A small segmentation model, trained from scratch.
Model: 2.44M parameters, depths [6, 6], widths [80, 160].
Training: soap at rate 0.0023, 18200 steps, batches of 256.
Data: trained on drawn human figures in many poses, 97500 training examples.
Rows from block 4 of a small segmentation model, named by matrix and row number. Rows with one number belong to one neuron. Each number is 128 + 24 x the weight over its row's rms, rounded and kept within 0 to 255. All counts start at 0. Numbers have three digits each. After the name is the row's rms in percent of the matrix's.
After each neuron's rows are labels from the 100 images, of 14848, where the neuron reaches its highest value: "peak on" is the class under the peak. Only what is clearly more common there than usual is listed. The data: drawn human figures in many poses.
# fc1: MLP up (model.blocks.4.mlp.fc1.weight, 480x80), inputs 0-79
# fc2: MLP down (model.blocks.4.mlp.fc2.weight, 80x480, transposed), outputs 0-79

fc1.264 119:110127126112125148085116119089124123081118105115171120140126104161162131171109084173123150151152148141146109115130127104093141151086146118107120141198118114155107102108086144090123130133139164123138123145150169141160121122108163096116122126
fc2.264 116:120106114125116128122194115128094114129106150109140119171123137123148140122147148160134125157134175147108115148135160062117143099168139162145146087163134106147080160135138146113156145152110085104139102129149129141148104143158174110145131145
peak on: arm

fc1.346 076:096172108148142132115137130123114095123151107151142136145142150111131062163150154146144183088113121107160132085162156118110121115153134142127164120130106173137091159146071164120102115138130149131149112137119113172129124153132142116124158095
fc2.346 106:113149133114156126124131117093093105100156255134127106137104133151113118111116177151143149162147125118140141118130164127156134140136149115143137134084113129134104100140124119144131140168093142134118138127137094132153122132095129146118096123
peak on: foot

fc1.157 103:122132157138128115114144106115096152157122123161121147092134078133120124109132168051113114134143153146126150128129116175146135136111132119144152168175131118092122202147131092100152111156121117177129115125108131120126118109148150138148092102
fc2.157 103:134147116136146127110134122138126113117101155129135138143132183130115116160113158089118130180098125144116117119094158113114084101098121129118153110140152123136134157151091130095104081136141083152140160128149099094104117060152163178130141110
peak on: arm

fc1.418 101:130102123134158114149085152117134121137136133164113095094097126151169146119110113184143126107132124104137124127129099154061130107106098122172163126135132152114085121140168187097128120120138166146138117166108111139152110162124146090145127127
fc2.418 088:107101138138121097112146135122153145135103089146125137159134149093138112129126136125145086118143163130142134108120088106126119091194125160175134161112136117113120141173161125121121167135114114143177122187114115132156138095161085149156147160
peak on: torso

fc1.89 101:158155130087107114104110097139120154111103156109095070116153118115140087119089160109114156149111118156171154114154127132138130132133158132098126163101137179138129175149137124149123122108120126104140131153152112119142140079147084092105102102
fc2.89 105:115132105097105140179136138106129163141128147121133133143126149093188120179136092105108116139107166130101133153150157102099152086094119147094132146120095167141100148165157132114124124125156112160122150133120167135132141180167108126144125105
peak on: torso

fc1.82 094:110160118070145131143158163131090132132095143135130137111151131149091097135106148080132127156113144127119139113133169098127107134149144185128182173134141127129078129135135114106155168127113144118083129136137136111085157133168105103112149120
fc2.82 097:154172172132164088095114108166142156133090139144135157122099140099159098141102132175089143096149109111164135129126127105117107117109153109152139106124111130134156153158117147176125141101107123112168122079135121099114164102101126142112152128
peak on: arm

fc1.221 093:125111129134122082163089136109122110156143137107116142108140162128135066120119113078141084132085130148140142092146144130113096106139120102101123118131141111111161114188099122118118171114145136121107135181135149148099162140104138157121149081
fc2.221 122:127112157101123151199118089120127120117116216124092115148113123161121129111122177136117116179127155127120100139146141090127106115134122093137141124087108138095128116148094116133155146139134145149113109136097109114139161117095119163137101143
peak on: hand

fc1.29 103:098138132137105152142132131119137119123167167135096083139149113160161098130137149151172097112151110115108131168138150100100136126150130123155106128170113113099167145156119074120176081122115097148126114110120138159132087099103084131120138153
fc2.29 102:132140117153128130129135155116139126164142168187127105106114138092140072132096137112134153092179140107130150128108131156144151112153106164155105128121098096117090160122095126088131109140122102107137133148152133112135141123114131182075161092
peak on: arm; leg

fc1.217 115:143139137104125142128158125137112112142086114092123145138093146164126115165123153116136149114141117128123125162157152199105168107134137106088153136071133165135136182090123112131148084115164127144146093108152121090155143136104118127150125106
fc2.217 109:113146137087147133129112121087139108142113119132136080109126137109109164127110129127122132144123107107076132207148167125114164087118123129161132139099117071111119109159084104094174112135165121127124129137146178122152131097117130137146116130
peak on: torso; leg

fc1.454 115:157088125119098115134122152131088146117118165131142156137125123109117108156093117130091060119130150125181124150120106083163125140128109151172126127166117117111136170118133122145126145107131153111146115136150122120117173106154104151204130115
fc2.454 112:158106155138148124163120138144129126145141118143154112137112157093171135127105122158114114145131096158112143104144136127096141115087167100164106107161103119125139138101131094159126139148166097079103121140148132178126129190152118107133068137
peak on: arm; torso

fc1.150 088:168178141112092117144085127180133140144122139123138138099118134116140162139104098066169167109102131136110169153119133141123147137162124101095127084120096131130117166105102123169131134107122114125149132131128107109102191107146134109143144116
fc2.150 100:109119119116142149120129114079137120100126180112100123144128128125146146122105128140156157150123154120100128187143122125078081094121153162133148145149134102123105144155138162133118124110139088090110162131146125144105148132116175180088170098
peak on: arm

fc1.51 116:111144138124111105148104142117124116174134117118120094094141146138125102112089143208102119132104147141127121138143113160101171133116137061115141132142166130103129170141115147167137102111123090120125128108105124089152177105112176134128131121
fc2.51 113:125109106103109129129123078073129120159139128141114132103144133142140110136113143136157127150147136116111101144108168079114136113145143136117150052128215129148136114153144120105150102141133117117149120173175118109131116105154153154158113121
peak on: torso

fc1.109 104:155146119134119128136121133105157137101086118120164124136156109142141160147123110103141135128123103170169144137117107049158092133117168125149151067147154120120138128088100147151133129142105120149125128152155126153142125144102114114146054143
fc2.109 095:122132153117139141130134123170133130165098101141096115105171141141133103144160085147133128127121170102144121080176100138106131127124122135159126131159114097116117141182099096135098159111101143155147119114155161115182127152117149098104172153
peak on: arm

fc1.309 097:158129196110121141168141109115154127121125074108135129092123112163140117124116154143136210136105141128177131140151110136136129123092135103148103156111146124159119103149101131094158086127141133114151125146162130126175101118127115105096119119
fc2.309 106:114090128132119131094098121123124137150142155124143151141179156088142121159111146165119159090125092105135122090067121139103133107106120111100142108159124145156130147120107120094101099086154110080125117133146165141126105160184125117115101138
peak on: torso

fc1.278 106:115094117167134148150115098156134117100159136120156160133135146167152113120149100128123136125158135098121118063132117173093123122107158158089117138125125166109167153128147111150138128148127092137118155147115121135114134154198104114072133106
fc2.278 123:118120153076119126094137156113172140096124117098123132158133127121144137101125116117138131140116120140097131116144129115174130140091129167115110107108070104123081118101146153104127116167111102093071175115133154153137118135130143117069145090
peak on: hand

fc1.427 086:116122075140099136125061150143151155145143137137097182122117130144117149082090169160102110134175145143173114089107149126106146129170116122114157125101164156150161133125089115128127121104132128139132125135129135103120141108132128091149092142
fc2.427 105:111133093135105114131111121105133113152143235159142136115097140100124131092161147201144131088126156128127142148117073099100131144128143130138127144145143111145146105112130128147127133088134127139107110148156117124099108111141138101106103123
peak on: head

fc1.13 101:115093136142135130066157123118131143123177139129178121130169101136137142146112107202157152073106152103106107094127120126116142101129127107110140108114121125163099107084114137101117154153131138118110104161139145131167102137119140136101162120
fc2.13 103:092073153078163111153143120121111130123101109157132123136089138122129150144102141137137149126134087138134117149136179092158115107099108114164130144154072102117116114138099144091153123105114115148119171131105141133121151093152163118133084091
peak on: hand; foot

fc1.170 103:110127146107098160148138139108094112132146082135140087091092150142095138114131139134148138122138158118141128097134125131149111150043116130179146157130162120127149087099131134115117158149123133148134118120166164111125089128105144137135191107
fc2.170 084:133130122114134125147148119115111122121145048105132120117083122150139160129112125127144150155130130135140097124106095154121163113147131122105142108103140130146121135112167142124096131142127135101076194142161154187107109149132142135121061164
peak on: torso

fc1.265 100:134119088151136135070181145149131099150173130134148108138124136156119109177120133134154162081136123092097129106131152147111132071144162111144151129137126082119097099150086149131162152145141107118126108146146126164119110126115129137155170117
fc2.265 089:125104155066108105112125122132115122122131207119190139124135137140097148138146150191137146125101163125124157104122171118156128134100118135103106083159107132128143189113148115149137127125131115124100119126142126090133116128163137120157120126
peak on: head

fc1.177 112:085130069112124109138158144101158140170113154130129112135172115125131155149116120188146140126129099122143114159135140064118120116158113096114144113111170127147117143114104112067144160086134145174099120116155107126119100122134126134138110147
fc2.177 095:096157165128106133147084106103113106171076124127121156134148100099131143155085115131081114102129161102090122130142095061131156130092155107131138172145156128120120121136114100166138118114122131135136116125160146094116161111161123124132150120
peak on: arm; head

fc1.275 120:167119128156099150113105121130166140137162142189122141104114109113135138118059150171105115125093153125160152132134164102145124149121153132123129131116134117140124130087092141157137157128142157093093072152137131134125066122109138120112148107
fc2.275 125:116115113127136124156151107131114129138107167160119128105069128165106175096151146149137129189097087162130128179142150152154147130146120113142103128139114134131114085134175145110142132115090105109103163123154093155125119100141126082133111130
peak on: foot

fc1.263 088:115116050148142141136123074128076125141164161128112110126095112147116100120133151136162090132143118135134103110144157152069132132124148121164137111146111130115169099145142138106131101081128142189164102132141120132110096123126123151138129128
fc2.263 104:107129157180151106114112093146112137131151255144100152132112142137117112110138143162138119125169129121139149117141173104138092132128135130136124130089108129118111144134121139116113108123119107131128145121148142120110133128104145159124128125
peak on: arm; leg

fc1.216 082:165125148144145144129165157148120121126120096128116126140114159133116101149124109089162171144147173122118141109133105088099116115121146104122133138137148115133076054187106140140166153109116142102146151145111125136085114151096132156134128086
fc2.216 088:122143138080109142126132100149102133138177182130201136112146132118132156131129116166148137135171172147129122139090126090136109130083122105132105122101111169138155111115175142131175114131114121147148121152143128105119129092131114152175135134
peak on: head

fc1.242 091:109168112147152142081178129131076163092115134101165102153133126110104127155155173122173174132126136080119164126162107108138099127123137130129110109115128154125093096161138150131099114136149126125144128138107102121091108148124128164148164139
fc2.242 090:082134172115189139095143128089113116106156185158124117144135171120143136129098184125149127144150135132122176122103137105163164135113119144118136122072137123099161140142145165134153137138116124148149128099131129132137131134148144142183129103
peak on: head; leg

fc1.130 101:165125123148106107124128135080141174137104134118116130134133154127097128085115168134146131114135144104154134141138109145138145130077118152147085149094096201142159082131099142135143127166129120095119109136134118135160101151144106139127192105
fc2.130 096:099115086141137132095124115095104178120139138145154129140129106108116118134184127122125125119159120092133111159087130141121165160115153150098135149113133135132165140113137113055116130131163120080129147160105188124094113154090141134128149132
peak on: torso

fc1.162 089:153117127150126115140118128131128157110146166106121101130141088174112139137125143157114097076122096111138111138098134136095090135103094124151174124126126125151160092060159117170124119151123136105116107124123130101112140080170134155168128090
fc2.162 078:127111111124100156140112128142117121127136056135116143148158091085156126172159080139147129098153137107120114125147148111138088147119117102130093085105112128133133110107139141128159129128189081127136182120154126112111157120171136112123099116
peak on: head

fc1.385 095:111165120131107104114148111142103085086141110124131100118128102154114116137155137157135137112081145119182128166154153117125129130084155091124114147137150069084151154167109165109143183102143099143119122128104147129112139134104142154106144126
fc2.385 117:095129149153146144109115119088116134129137249151092132141106130151108117113109190116138137104126171154157142162126144091128111105158105147106091130150144104135108104121140113127120107121115134132105101131121146124141129137118144137126122151
peak on: torso; leg

fc1.258 116:106106104116149135191126170138137107115099132124060194091113172145084113146125160126135102148109141133140119075130116159151134164127133114134143137137131132131106120175127114113132147094131125134121144134121100124149123157112117128063134121
fc2.258 098:148119142099086095152131072173125128093066088151142112128134104099100141094131116138151128101114114114132108158145145127120112140105134106112125119162134129127166165139087155108090120120103131099120104122094077117134162089109121154145120146
peak on: head; arm

fc1.108 089:123174143111135108164135143091097109150154094126134130069130181119112130126145154146089139118131132172145118152141163155160152127106182102131124163130141121124096114136108119100102117104103091150106113154113149089105098088099131142133147136
fc2.108 100:104127079164126165115160121112117146132148178117138129145111120117148134091126152176136153120117167201118107171131079141115122131161133142111154146118137127111146092092152159146113126096134111149104130145135122134152192141118138134162121131
peak on: torso

fc1.359 101:128101111086140127156119113131106151129156115079151139143152101167122142135123109094137052151148172153116142136125097160126078145067132100089100167132153132103155132134132095153150146154120126140130124152113122131108150128118162133119150113
fc2.359 122:128078191078130112121111109121109142107144168112108088156103119100112157127112164130121126183100130124144145097109124128148129122147142111121110155146098127145120091091109126128114094185104134130121112147125124102140132100154146102127067152
peak on: arm

fc1.192 095:111145102150152152079117113135142127144164109154154085156141124102122112122128154138138092062139127107121159112108132123153128115160138110152135135122119140096107079095119129135096129127121126098103095156099126135106125155125139164184196130
fc2.192 101:093129075102119100124148103108127128089165179175130172135105102137082145122167173160162136115135120138124167140139167136153164137107128129117120076144084145153159129127119159137141148111139100114115150123145116130122139123151136123120121085
peak on: foot; head

fc1.98 095:158150095131110126109137157172138112114139113107116129128161124142160153144142129174112093137130140153126127128130124135117133154142146125121201166082075154133117157112108149163112169158124132119089126126104122109122117100162105179090113096
fc2.98 100:120158153118133160105118191107103107136175181111116131120126151071160120075119132092107168111104151123136131112126111157115114166105142130095131136134111088138135113173144090141160099132134113147129117093113120113122114166119114123099152118
peak on: leg

fc1.266 101:151105140134130107124133092096133141125134145131108162112135168185131072148141154141158155108150114095153107128125168111106124141106134148071131158101123160131155143166105114084155146131116124126100154121113109145120126140169086121077100145
fc2.266 105:143092124080154108154159110148156141163119110118144178105110137114123097143107082149118137118124115076121094103127098122131149124075104140111086111148121124107135117117101115179147143138119123135104148137136139117095161129156130163069129160
peak on: hand

fc1.131 120:151130086136119101114096093102151165149122149168062116121103128132096123121088156130119118103129132161157138117144131087166142127115142123187134116192115156143154135142123114128130125151106152108126136173113105157113115114184120131135124109
fc2.131 117:101119065171164150165143116121127172140138181097149092121122128110116126099148069132150123122138150122141138115144106163125126105096146098139134131132092165135130130100129143133144156143111116135137116130164142142104079170136139097148079118
peak on: torso

fc1.366 108:127136145107095126156098115157122155133147126138102169080093164108136127137100132128107113095094122167139137143108091150164141170132146088168092139146166153124155128121151127155113135104149148154108121108116116084117176098121094169115134115
fc2.366 093:180130124110123163139096101150147144110130092131138110146110097151189147114140123163134121139135138154109135135121151091098137138145088123144134121162155132129054108088153129095163141108169147137111114112156119174099116095130140091120131125
peak on: leg

fc1.406 092:137106093098083129151087141167141139120121113094156100137140114102128135128118108129123119148153165133147107146149136123079143135158117137117148083156123197150110143149100149150159159101138185141138113143124108153155126117141096140154142079
fc2.406 123:150123126137128148117102132145150099131146237131117125138119126107109119113132166136125111140163149154129143126133118123081156115165129102078144136118156152121122108133126103118138128137114150155108102147157112139146108192121105098074121134
peak on: leg; arm

fc1.183 096:127119058133094137179122123121163132091180156149114125104124147139143115118121159167140152131182140123122105081127158070122129107119105139122151131143135151115103122136099130094145129094141117125113113122126107144101103154097098111136175151
fc2.183 132:142119130114146118177126139112140153119110202138119135139097157142102122122160101155119126154108141045132138156143138098113174109169143167143130130102112120119128153117104142089132112137130121141119115128112177111102144096111089151143150156
peak on: arm

fc1.25 090:137128084128080118130141154093146135128145123128162102086148099099085111097145182151132158148128132121129147126160143107147121120148122105109124195139128075112135146145131124096146119130135107151123090131113118115144120073083124125136119180
fc2.25 101:120125110168144130118132116113116134158169184181135111149151086145160134100125198155146115120154127139115139112094110119102115143125125126163173129151144133120126143131151142073097125135088120130119132156168135156135136167125090146122164111
peak on: arm

fc1.349 118:135142119152117118167186156144127135147111106147178140115142103121122137135127093058131057183144139127165161089135111126115127138116147140148137118141120086118128114105137117157149149134114107149141146138119107124108140165102154178105120135
fc2.349 111:148068116132137097136120112132133163156138107145121149098108135118141129158114130140113126161122164130157101063124122101110130100084125140143131135160128135114113170107114113141121107174100103131147097162119153128121134072151133199140152153
peak on: arm

fc1.148 070:119136087166138147149093131135194145118122129141105168086079133141158087159105162129143103136116140110174146117121129143154141127124161174128129080178110128130129126118107173140147133148156140112153147175146131110116110153124109139137134118
fc2.148 120:129122157136169127150128112122114131128174255174116097123100119150106128119142163151132127152127127131145133137128144096119118143137133139112126123125137160110135116128112114127125119121108133132100125134127140109141117142116113136150160157
peak on: arm

fc1.102 105:126135161145112125132143071136133100154094144139116110095132118128115127146146122117077091144120104136072151129143152068124150128159122113108156115166141178140118132099106150096159109149115161136156151111138101164106140160120088119093104126
fc2.102 088:112145107105148152098137144132143120137105115130113189140121138118155132125124104119126104098121106071133150130136125132124211157186144153103106126102135144127190123137161131122107129119105111166117116137158149195118119099125123108125128144
peak on: foot

fc1.259 107:139131154173138125124087140100129108136145134163085109140121173127135119134129144097097166087181105159125141094149106095088152110164146117175138155167121137122126119151097147119149123104096107097163120143123130125127108102099136151097090136
fc2.259 106:117123140163134135116140112135140163118133119142148147088118091128112166134119076152132127104163146120088119115133124128133103134061115124075096127181108188148119136126147156104126071111155115106120139125147106077121150117159125106135125144
peak on: head

fc1.368 094:116113122111137093141127130116146134156100126152131100120137122164146108115122170136144161094174067099169171129143125125207113138105117097140133091138094142136126157116144148152107114143098110156138139129160107135133139142063116130137130147
fc2.368 091:104107204100137126103125107146127111131107109133100096119122132128141104081135115108102141116138141134097131123140139133183105112164104153161110162145136098133102091112120120107128117138108137170159171119097081106159142131133128148064125128
peak on: torso

fc1.32 076:076162151141120088124108096119113138162166145133153101114093164138107094148163146134087103149147093128126152153123191130123157097154164088137119116093130138105090101134090087149127120123147102108124096114116122135123148146145130139137132118
fc2.32 109:112135145128168135132127104133115126137169255132097104130090126153127102146145136162125141143151154125130140108122131125126123122155132144125124140108133146121110068101089125136148128163129139134110091139122145112152120138088109109124122135
peak on: foot

fc1.388 108:129123127098106122094117165133084136163107112163118100089121147189123156107136136147159094089124131128107132121143141129089110132112160159131131107124139122127159129091100116128093146069134123101112118168142159129159158136162129168083113115
fc2.388 090:156130116103162129110126123109137145115088118143137181150132150155121109164132080104123106092119102164129122112107120183152094154116153122157104140161130099154118164091101158142103138137130136139152174137096122103155180151106112103144109133
peak on: arm; leg

fc1.124 110:148119073155098146110104104135105113131111104098088147151119129204142149116095134129122148156209140106135117124112144080162150131166136147104126114141128093131109133096086121125147137134135131155121138121136130112139142135088133108155124160
fc2.124 122:122142156143170116118129104125143129115135212138072077116106154142113105125148139106138120126150127131137136122128147120110132124126140129136169141169117178121102131136114117106096142100105090123124149117175100114189098142094148105097127140
peak on: arm

fc1.68 105:163113110126097102123141150174152143123138152101162155147108084123113116142123130057103064141118122106110145122142108139179130123158141102155129088146109131087110171143096131158130113126117100123119138104125167130131163154164122131132125149
fc2.68 109:109105173160128143130147117091124131137104141162094123150125151116188112170095184127150142155117112137133128096131131113087130120116134122102145148145103139121087182108168091137148140139113121077151153132122140148105120157169116167117133126
peak on: arm; leg

fc1.49 089:126139153196120130114142135140072116107128135137171161138158155141107075109171110113125130070150084112178134144143160087153149137166128146105134131128133122135115106160121136140128134076156106113115118132134119141081139128148115136111122125
fc2.49 080:130140131114152108106138120150117163174125182135116154136106102115117094130125128146120140095142131121127086121100155069134117106107084106160105133103098122136126111179120131070160097165124134170110126143145115126102149110152112119118103180
peak on: hand

fc1.52 096:119128120122154147226123145125094123142127102140059123120098132159134146143137138092118118189111144129114151163148125122156119160166136074119150164099134121118116114122123145131110113122123123128121110151136108127135154145123138099095098095
fc2.52 089:098174141084090110179119112133145125095153110173128071134146126089104179087132158112139130111118111114118131142107171108162126139113095103088123113120131120122140106108117160101117111143129138137150172142141119100124155147147153089144111117
peak on: head

fc1.0 104:138105088122158112067107113130134110100149158137128118103117116135127103096143137090123137099156134103082119103154143104203131112139154145155119144156108111100082129147118132116114127144145108166153137137115125120107161195151131156118116148
fc2.0 128:107110131101118129173121121116137163122139198124074070168119154122090144106092170123134134151116104137151142153114148107095168092121140094105116079133141140154138099133159146116105125107123112125123123114140109152088120140158149106137126125
peak on: foot

fc1.429 094:147155144122138091114117111129145111148112100126136079106133080157153126127156176137130098115122110153134156156139123160136121121175160104146135129049125138121153152140108144126102078118121115086123113146130161115150145177116129166122125091
fc2.429 106:093152086111139107132137087108094134119132190137127079131119129100115112123111151113139121145117153129113098115160166116162116147120177135126129115104121109162076118113107114094158115166128124136156105145105112110172123100088096109134086116
peak on: arm; torso

fc1.215 090:161181135129123150109132182123125159078155106127149122124157124111122128121135136141142101140145120109131112125157195099143097139135083125089169148130136127192117113121107105141111143103103127140082158117144153117122114123174087137140126112
fc2.215 085:159163165142163128130115113070116131139107128131150154157144159092148087111129118160142134106162141136160113165132126134120143123119120075108069139111139141127143132116137100154147138152111138103116166083132127128151108164139134176156075128
peak on: head